Weights of a small spectrogram FSQ autoencoder.
Model: 4.03M parameters, log mel input, encoder arch convmixer, encoder norm groupnorm, encoder activation gelu, encoder depths [16], encoder widths [256], decoder norm batchnorm, decoder activation silu, decoder widths [64, 128, 128, 128].
Training: adamw at rate 0.0048, 11400 steps, batches of 128.
Data: 39062 training examples, 37.4 epochs.
Rows from block 13 of the encoder of a small spectrogram FSQ autoencoder, named by matrix and row number. Each number is 128 + 24 x the weight over its row's rms, rounded and kept within 0 to 255. All counts start at 0. After the name is the row's rms in percent of the matrix's.
Before each channel's rows are labels from the 100 clips, of 14976, where the channel reaches its highest value: "top examples" is what is common among them; "peak in band" is the frequency band that holds the peak. Only what is clearly more common there than usual is listed. The data: phrases spoken by 400 fixed synthetic voices.
# pw: pointwise conv (encoder.blocks.13.pw.weight, 256x256x1x1), inputs 104-155

top examples: mains hum
peak in band: 4000 to 8000 Hz
pw.94 030 [104 121 108 121 140 133 108 131  75 131 120 120 132 131 156 111 118 108 117 107  99 127 119 128 124 137 125 146 127 123 127 130 114 180 122 120 130 123 118 116 124 143 116 144 136 129 125  85 127 146 140 124]

top examples: mains hum
peak in band: 4000 to 8000 Hz
pw.158 106 [112 107 100 110  99 114  86 123 105 127  98 108 131 114 127  94 103  89  98  87  96 118 106 111 114 138 125 130 127 118 125 127 111 145 122 121 117 122 113 110 120 134 105 155 134 123 122  92 130 128 135 116]

top examples: quiet level
peak in band: 1000 to 2000 Hz; 500 to 1000 Hz
pw.162 185 [ 98 105 125 118 143 115 120  97 133 155 136 115 152 141 158 132 115 131 137 128 114 118 101  77  90 148 130 119 120  99 118 127 101 116 113  92 133 119  79 106 133 119  89 143 124 138 136 119 122 134 131 125]

top examples: mains hum; reverberation
peak in band: 4000 to 8000 Hz
pw.119 040 [121 115 107 116 110 108  86 133  70 126  94 103 124 113 130  93 113 102 106  93  74 119 124 135 109 140 119 130 132 127 128 129 103 153 119 147 116 116 135 107 112 140 110 124 134 116 118  66 130 125 140 109]

top examples: quiet level; fast speaker
peak in band: 250 to 500 Hz
pw.137 103 [120 130 118 126 126 141 166 133 126 146 125  98 150 126 141 129 128 122 120 139 169 121 126  80 158 148 143 144 138 128 139 143 134 132 136 105 149 137 111 131 143 144 142 167 137 143 143   0 140 146 143 156]

top examples: fast speaker; clipping
peak in band: 250 to 500 Hz
pw.0 225 [ 98 105 102 104 101  98 102 109 111 114  98 104 111  98 116 103 108 101 102 103  97 104 103 105  94 119  98  99 106 102 104 103  99 116 103 105 100 102 103  98  98 103  97 134 107  97  98 129 109 100 108  99]

top examples: reverberation; mains hum
peak in band: 4000 to 8000 Hz
pw.9 051 [136 125 132 130 119 134 134 116  76 124 122 111 131 115 112 129 121 128 127 130 127 136 127  92 115 130 117 135 123 114 123 123 111 152 119 123 117 118 114 108 112 132 104 107 126 113 114 121 126 122 129 118]

top examples: quiet level
peak in band: 4000 to 8000 Hz
pw.87 032 [153 137 152 163 175 168 175 132  89 172 172 122 179 180 182 166 135 152 165 164 166 156 149  57 133 128 147 146 141 120 136 153 125 168 132 101 149 135 100 121 149 144 115 146 141 151 143 130 135 151 144 155]

top examples: quiet level
peak in band: 0 to 250 Hz
pw.182 171 [101 105 128 117 136 127 134 116 134 151 135 112 151 140 158 128 104 131 130 130 135 117 103  99 109 143 135 121 121 116 126 129 119 120 118 114 133 117 113 120 134 121 112 135 127 138 143 117 126 131 133 134]

top examples: fast speaker; clipping
peak in band: 250 to 500 Hz
pw.107 272 [100 106 104 106 102 106 104 106 102 115 102 100 113 105 114 106 110 104 105 107 103 108 102  98 101 123 101 103 106 103 105 105 102 128 105 107 100 104 103 101 100 106 101 130 110 100 102 131 110 103 110 100]

top examples: quiet level
peak in band: 250 to 500 Hz
pw.163 076 [116 123 118 137 165 156 158 102 136 149 148 125 141 145 158 133 132 122 140 133 139 120 119  89 146 157 124 137 125 112 114 138 117 140 124  95 148 130  95 120 130 129 133 171 129 133 122  65 125 143 128 139]

top examples: mains hum; thin (high-pass)
peak in band: 4000 to 8000 Hz
pw.187 114 [114 105  99 108 101 108  83 118 105 128  95 106 130 113 127  90 101  88  96  85  90 117 107 115 109 140 124 126 126 117 125 126 107 139 120 124 119 121 112 110 119 135 105 152 131 123 122  89 127 126 133 114]

top examples: reverberation; mains hum
peak in band: 4000 to 8000 Hz
pw.150 091 [130 124 123 130 121 138 113 130  71 141 121 117 143 132 141 118 121 114 121 115 118 136 127 106 113 128 117 130 123 118 123 126 109 160 118 122 115 117 115 107 113 133 105 135 128 114 113  95 125 128 129 116]

top examples: reverberation; mains hum
peak in band: 4000 to 8000 Hz
pw.68 034 [128 135 128 133 137 142 117 135  77 134 124 123 130 130 138 122 135 127 133 125 105 142 137 134 115 136 110 128 128 122 125 130 100 159 119 138 117 119 123 109 107 141 111  92 132 109 106  52 128 131 131 111]

top examples: quiet level; fast speaker
peak in band: 250 to 500 Hz
pw.116 097 [131 128 139 136 155 158 165 146 133 140 151  89 142 147 156 144 116 142 141 149 169 135 139  74 142 141 149 145 138 128 140 151 126 146 132 114 164 132 112 127 155 138 130 157 145 154 152  44 139 159 150 165]